{
  "image_size": 32,
  "crop_scale_min": 0.8,
  "targets": ["land", "light", "water"],
  "activation": "silu",
  "expansion": 6,
  "loss": "cross_entropy",
  "lr": 0.0039,
  "beta1": 0.9,
  "grad_clip": 0.5,
  "sam_rho": 0.05,
  "steps": 6500,
  "lr_schedule": "poly",
  "warmup_steps": 130
}
Rows from block 7, named by matrix and row number. Each number is 128 + 32 x the weight over its row's rms, rounded and kept within 0 to 255. All counts start at 0. After the name is the row's rms in percent of the matrix's.
# convs0: expand pointwise conv (model.blocks.7.convs.0.weight, 576x96x1x1), inputs 0-95
convs0.408 101 [133  68 146 182 134 112  78 141 134 174 108 129 182 147  91 127 158 150 115 175 119 108  63 126 172 115 117 133 135 179 160 144  90 173 128  93 124 107 130 158 137 170 162 106 115 178 172  72 153 173 107 158 146 110 113 138 192 131 121 124 198 136 171 156 117  89 127 113 140  71 135 144 168 164 151 117 116  57 140 161 137 113 143 189 106 145  88 111  95 114 181 104  81 172  93 120]
convs0.409 101 [179 129 158 101 141  75  72 189 112 131  30 133 104  99  87  72 126 106 133 133 109 130 116 119  78 201  65 151 130 172 189  98 103 109 103 167 163 108 126 127  91  88 102 166 129 120 117  77 186 174 120 142 110 131 158  84 116 119 133 109 106 123  92 107 101 143 138 105 125 119 158  78 187 169 137 113 124 138 109 185 124 150 112 170  97  93 134 126  96 135 148  97 146 146 126  90]
convs0.410 093 [ 96 118 115 113 127 110 157 212 132  51 132 118  88 118 185 156 180 142 153 127 134 177 149 148 149 152 177  75 129 182 124 104 100 151 131 115 138 130 160 144 129 110 186 110 179 156 131  52 142 146 173 109 142  76 156  93 119 136 183 139  96 188 130 159 120 103  86 146 108 126 118 122 128 141 181  81 142  70 102 113 138 112 125 182 171 104 124 136 125 156 215 133 130 120 126 142]
convs0.411 110 [100 158 126 115 117 185  98 138 107 122  54 115 176 171 139  90  96  70 118 148  81 131 137 163 121 122  89 123  73 139 131 122 115 114 123 185 170 111 157 116  89  84 140 191 106  71 147 205 160 153 118 161 140 118 144 146 129 146  79 116 138 187  93 114  76 110 208 115  91 104 120 122 124 118 108 117 180 104 140 163 108 165 127 134 102 117 110 181 107  63 148  96 119  88 157 137]
convs0.412 097 [120 149  95 119  93  57 144 125 119  78  33 128 152 127 140  62 105 110 114 150 100 137 143 117 152 142  95 137 169 141  91  91 161 142 168 119 110 127 151 117 104 123 168 139 141 102 131  91 182 165 103 147  48  88 152 126 199 147 130 140 142 137  83  83  82 130 132 119  35 114  75  88 148 149 153  61  86 116 124 134 124 157  80 159 147 124 106 139 103 163 110 102 129 110 125 110]
convs0.413 100 [ 95 155 160 150  75 136 148 147 114  87 120  77  71 133 160 139  86  60 157 154 155 153 171 140 151 136 120 141 143 171 147  59 102 146 140  86 159 111 133 124 135  95 174 118 129 184  82 106 106 130 202  78  84 120 109 163  96 132 101 118 145 123 119  54  86 129 169 149 112 102 152  54 112 175 166 117 148 126 126 109 100 163  70 137 141 137 154 119  90  77  93 147 128  83 138 135]
convs0.414 102 [114  82 124 147 111  83 132 138 122 116 153 127 201 174 113 144  99 108 130 132 171  67  90 133 154 132  79 133 188 116 107 140 150 156  85  93 157 110 143  84 116  91  74 149  58 136 149 115 226 135 121 122 113 112 121 136 116  94 181 136 154  93 151 144 138 146 125 126 119 120 162 100 136 158  96 142  89  99 177 104  92 152  95 164 112  40  70 122 128 149 201 165 116 134 136 136]
convs0.415 082 [106  75  71 165  96 112  78 127 155  95 177 159 103 172 130 151 140 110  87 120 217 148 119 162 111 141 133 136 169 112  75 123 133 135 120  78 179 104  97 121 155 155  58 141 119 160 173 114 162 162 110 155 127 134 131 140 110 170 114 166 153 123  91 170 203 135 159 138  98 190 131 111  76 135 140 174  81 129 119 146 183 131 132 121  91  91 154 130 106 108 100 174 122 134 148 189]
convs0.416 089 [ 76 183 148 124 139 154 160 139  84  70  85 121 103 132 170 148 153 119  79 156 211 153 103 133 160 189 156 102 128 140 103 166 122 140 115 110 109  96 137 124  86 154 103  95 177 126 185  58 115 172 111 119 109  93 143 158 126 105 106  99 129  94 144 114  75 181 141  85  99  85 126 143 107 158 145 187 102 119 109 156 133  58 185 117 126 101 168 160 145 119 124 184 140 128  93 110]
convs0.417 099 [122 145 121  81 113 133 160 191  98 120 100  77  75 120 155 153 107 106 109 118 189 140 175 145  58 153  98 123 134 160  86  68 141 128 137 150 129 154 148 166 114 113 116 158 109 129 117 104 163  39 153 173 136 141 133 153  64 124 117 179 125 100 139 133 126 149 132 183  91 162  98 130 162 156 135 148 154 136 155 117  78 132  98 101 150 147 184  85 132  82 105  82 119  53  82  88]
convs0.418 099 [129 164 101 106 115 133 153 123 120  87 135 110 148 115 141 125  86 129 105 131 162 125 169 147 142 124 125 163 206 190  73  72 122 123 176 100 118 179 123 109 101  87 148 158 174 121 138 100 156 173  93  94 109 203 153 191 135 106 109 150  80 191 121  88 126 151 125 152 101 165 120  64 135 104 130 125 112 180 158 100 127 188  96 166  89 163 114 124  71 103 141 144 149  83 106 174]
convs0.419 115 [109 107 156 111 119  98 100 159 188 119 197 131 163 124  88 145  98 133 109 151 133  91  98 134 175 110 107 131 152 100 191  77 113 148 145 169 146 154  74 145 192 142 126  82  96 136  38 165 139  99 226 110 120 132  71 137  84 128 127 147 130 114  88 136 125 105 175 126 142 147 133  96 114  85  64 121 166 110  99 172 124 161 159 156 140 103 125  95 107  93 161 135 136 127 139 172]
convs0.420 089 [152  68 179 182  91 163 141 120  99 139 156 124 134 143 161 116 126  74 126 155 124 120  99 163  90 120 120 112 106 101 161  95 119 149 125 147 145 177  88 114 128  89 111  96 114 179 150 161 182 193 192 120 136 113 158  58  70 137 171 119  99  71 114 105 122 184 137 142  83 144 126 132 165  77 154 167 153 145 127 123  98 133 155 173  43 124 115 108  86 117 127 125 134 120 178 183]
convs0.421 100 [102 125 129 200 140 125 128 155 154 107  93 175  77 156 138 183 161 115  47 128 135 156 119 147 117 119 161 121 165 194 133  65 140 163 121 200 179 121 147 143  97 162  84 136 170 102 104 129  81 211 120 100  94 106 155 125 108 193 156 121 122 124 142 144  95 127 146 149  95 134 114 103 107 111 168 110  89 112 119  98 162 106 111 160 167  75 131 138  84  95 129  94 107 153 137 183]
convs0.422 107 [152  80 127 124  90 123 126 179 156 115 159 128 160 102 122 195 136 143 175 134  95 166 106 162 121 126 170 104 182 115 146 122 128 157 176  71 116 113 111 157 167 134  96  83 108 207 132  97 173 203 149  78 113  91 141 134 117  99 194 117 146  97 100 183 118  89 112 153 136 113 157  91 126 102 133 130 130  88 173  87 172 115 100  91  98 104 105  77 103 128 145 163 142 199 111 139]
convs0.423 100 [164 133 147 136  95 143 137  83 144 144  94 120 111 143 154 112  66 138 107  75  98 153 149 138 104 131 114  90  86 124 182 136 137 203 147  67  70 167 166 198 199 171  71 141 118  94 126 109 134  50 139 123 102 161 144 137 126 101 121 149 180  93 100  76 137 147 157 115  95 147  83 161 140 123 137 125 120 136 107  95 135 108  96 131 125 151 120 113  96 150 138  70 214 163 130 126]
convs0.424 098 [ 75 139 147 111  86  65  94  86 107 141 159 108 158 108  99 118 158  77 141 144 139 153 143  70 142  82 109 130 127  92 100  80 140 138 160 146  95 111 155 149 107 119 150 153 105 138 125 158 184 103 126 169  62 125  99  96 112  97 142 151 129 104 118 109 100 171 122 154 154 177  62  89 117 127 139 143 181 138 131 126  97 166 131 147 135  76  81 163  34 179 162  87 184  82 151 139]
convs0.425 092 [108 159 178  81 140 156  76 138  90 119 122 141 121 115 106 136 131 156  57 158 144 108 115 130 170 141 158 114 117  68 118  99 149 125 110 154 146 162 125 173 171  65 134 142 147 105  99 178 122 161 179 198  54 134 122  81  72 130 149 148  74 159  95 126 101 193 113 102 150 113 124 112 128 113 171 185 197  82 124 147 143 159 157 132 132 117 152 119  74 188 133 114 139 107 106 116]
convs0.426 094 [118 154 145  73 160 110 153  98 141 175 114 139  81 126 112 164 108 162 167 138 162 130 127 124 128 116 125 126 178  93 100  99 141  53  96 143 115  54  95 138  86 142  82 150 116 150 178 148 156 125 151 173 121 190 132 201  62 107 115 136 125  96 100 137 144 183 150 126 156 159 152 131  88 142 156 101 122 154 165 140 107 143  78  96 100 169 125  82  91 122 201 123 122  93 187 168]
convs0.427 108 [115 167 195 169 150 120 120 135 143  92  86 144 132 139 176 133 138  96  95 123 104 115 100 149 154 151 103 135 172 108 146 129 138 164 132 132 143 127 158  91 101 176 114 123 119  78 164 155  96 158 123 192  86 119  55 118  94 119 185 108 152 127 136 155  67 154 138  72 104 148  87 133 172 102 103  96 156 127 131 176 104  95 126 174 163  68 120 143 133 138 102  74  56 158 168 203]
convs0.428 112 [106 121 148 151 156  81  83 111  80 158 115 129 174  93  70 132 184 133  75 118 130 108 119 101 175 175 130 126 124 145 146 195  81 162 101 145  98 120  84 130 118 113 110  83  94 159 178 111 122 110 118 164  94  86 105 155 149 131 119 141 163 153 162 124  55 135 104 131 119 118 111 181 123 202 135 146 105  81  64 152 130 118 118 153 110 126 105 174 137 152 130  40 174 157 125 175]
convs0.429 096 [114 155 117  81 122 164 124 144 137 101 146 134 118 124 198 127  65 143 120 127 137 162 173 191  91  73  36 164 111 187 141 125 111 121 104 161 127 178 136 147 144 195 103 101 107  43  80 133 127  58 107 135 121  60 114 152 145  94 133 119 163 151 114 116 148 120 130 133 125 110  90 151 143 109 147 106 121 149 152 161  92 134 115 193 114 108 156 175 143 138 156 137 152  71 152 155]
convs0.430 105 [ 70 159 100 166 121 112  76 127  92 152 104 217 196 129 183 132 157 124  85 161 129 103  94  98 154 172 128 140 117 117  91 134 161 149 108 137 115 110  99 153 121 161 124 152 146  90 116 134 120 130 101 162  82 159 164 129 151  87  89  74  99 127 113  89 187 136 116 114 133 180 186 121 107 103 133  92 103  88 104 206 187 147 120  65 135 170 136 102 135 138 158 102 101 164 142 156]
convs0.431 100 [ 74  93 126 134 135 184 118  72 163 160 179 205 132 137 142 193 121 142  93  71  98 141 127 101 135 128 102 119 115 157 145 137 100 135 141 154 155 153  80 160 159 157  61  91 127 153 117 104  88 153 187 116 147  95 119 195  96 134 138 112 209 112 140 138 202 131 142  78 139 117 145 108 141 165  79 148 109 134  74 116 159  63 100 149 154 166 147 152 141 128 146 108 121 148 119 117]
convs0.432 098 [118 155 146  77 117 126  85 166 167 183  54 108 158 105 139 110 138 166 145 183 165 131 197 132 143 105 103 135  76 105 156 136 118 167 135 114 190  85 166 198 106 110 213 123 126 110 158 107  80  95  91 140 109 112 108  72 135 110 110 108 104 152 150  75 137 109 106 148 167 126 116  99 149 127 133 149 165 116 164 175 105 124 119 142 102 156 165 131 106 193  56 125 123 120 151 125]
convs0.433 098 [163  88  98 124 118 134 118 132 172 159 143 118 116 136 126 159 123 135 155 149 162 135 165 144 171  99  19 143 110 140 175 165  98 137 168 117 130 110 127  83  82 135 121 147 118 110 112 131  61 102 102 112 169 114  91  60 122 160 163 192 184  80 119 148 143  78 117  99 170 149 111 152 112  99 134 111 139  47 124 117  83 127 151 128 191 149 127 198 160 133 149 142 151 150 150  79]
convs0.434 102 [143 142 183 114 108  63  79 108 111 152 167 109 140 102 121 146 133 131 117 115 109 116 102 115 138 137 162 152 138 109 143 148 176 142  90 134 142 138  79 160 168 120  86 134 138 131 126 111 205  74 171  96  92 152 174 154 127 157 124 159  95 151 160  83 181 166 129  58 228 104 178 120 145  96 133 188 108 173 158 132 149 104 138  97  72 100 157 146 130  97 193 157 149 141 135 122]
convs0.435 115 [104 120 147  93  56 114 101 165 118  99 122 163 104 152 144 140 156 106 183 205 127 115 105 210 119 102  96 120  57 107 107 106  84 126 204 131 153 128 114  85 114 144  90 115 132 173 155  99 128 158 102 112 125  66 117 132 123 123 131 157 161 137 168 100 124 127 134 134  96  81 169 107 106  84 129 124 172  96 145 127 144 174  55 150 179  86 137 107  96  82 146 168 100 134  84 108]
convs0.436 101 [153 138 136 117 126 114 149 142 107 111 123  88 107 151 197 137  99  72 166  91 120 191 174  72  85 165 100 160 144 151 125  88 105 126 125 110  75 200 106 135  61 127 139  87 138 112 143  50 158 167 189 132 157  87  97 170 137 160 101 112 145 131 102 113 106 102 215 151 115 102  98 117 101 100 152 147 144 114 172  73 101 148 107 126  97  80 145 144 155 136 100 114 118 105  99 149]
convs0.437 097 [139 159  96 144 152 144 126  95 121 106  71 139 102 123 188 131  91 106 115 145  98 129 126 189  95 106 152 106  92 125 143 121 114 133 127  93  97 154  90 119  83 116 123 116  49  85 142 112  56 134 150 118 137 109  94 141  60 150 115 111 107 106 115 116 110 154 157 240  91  81 103 153 111  78  79  90 201 126 143 102 122 109 109 110 136  94 147 103 111  81 115 123 105 183 180 150]
convs0.438 101 [114  92 135 166 105 116 103 126 147 123 165 116 126 158  95 141 165 117 161 108 170 127 124 199 107 114 135 120 156 102 190 111 116 167 197 109 153 133 134 147  94 129  76 111 107 127 110 130 124 147 128 162 180 123  58 158 122 151 146 169 208  80 133 158 146  98 120 133 198 107  94  77 177 128 132 116 122  77 125  82 142 202 176 112 155  91 116  89 136  74 130 140  98 143 136 197]
convs0.439 110 [173  98 140  99  94 142  93 145 121 128 109 169 149 117 123 123 185 129 199 135  81  36 147 200 106 107 105 106 143 103 154 123  92 138 132 105 147 155 132 144  51 111  81 127 124 130 132 140 140 144 127  90  65  81  86 132 144 126 112  88 137 154 173 137  99  94 120 119  88 107 169  89  95 100 110 111 113 130 233 102  98 133  94 143 125 107 140  76 121 121 138 202 147 135 151 114]
convs0.440 094 [122 123 139  84  83 118 147  94  80 117 124 132 112 151 164 159 132 121  92 102 162 115  96 110 109 167 169 149  52 122  53 164 120 112 100  98  84 124  91  82 133  71  83 176 133 137 133 123 136 169 183 119  78 118  83 110  53 128 135 118  91 162  97 115  95 117 126 160 118  79 148 114 140  98 129 134 145 121 128 120 176 223 131 163  96 101 132 173  83 166 127 105 170 102 166 120]
convs0.441 098 [109 137 156 102 133 140  98  83  71 125 149 122  85 128 116 189  90 128  97 176  90 152 141 132 167 151 132 144 108 140  99 140 133 101 145 137  87  85  74 154 180  96 153 133 114 101  97 144 140 140 141 135 107 173 112 140  26 159  97 105 127 185  60 114 132  95 170 140 146 139 151  92 116 132 124 160 156 169  69 170 172 144 153 168  54 168 127 196 133  93 104  97 101 118 143 125]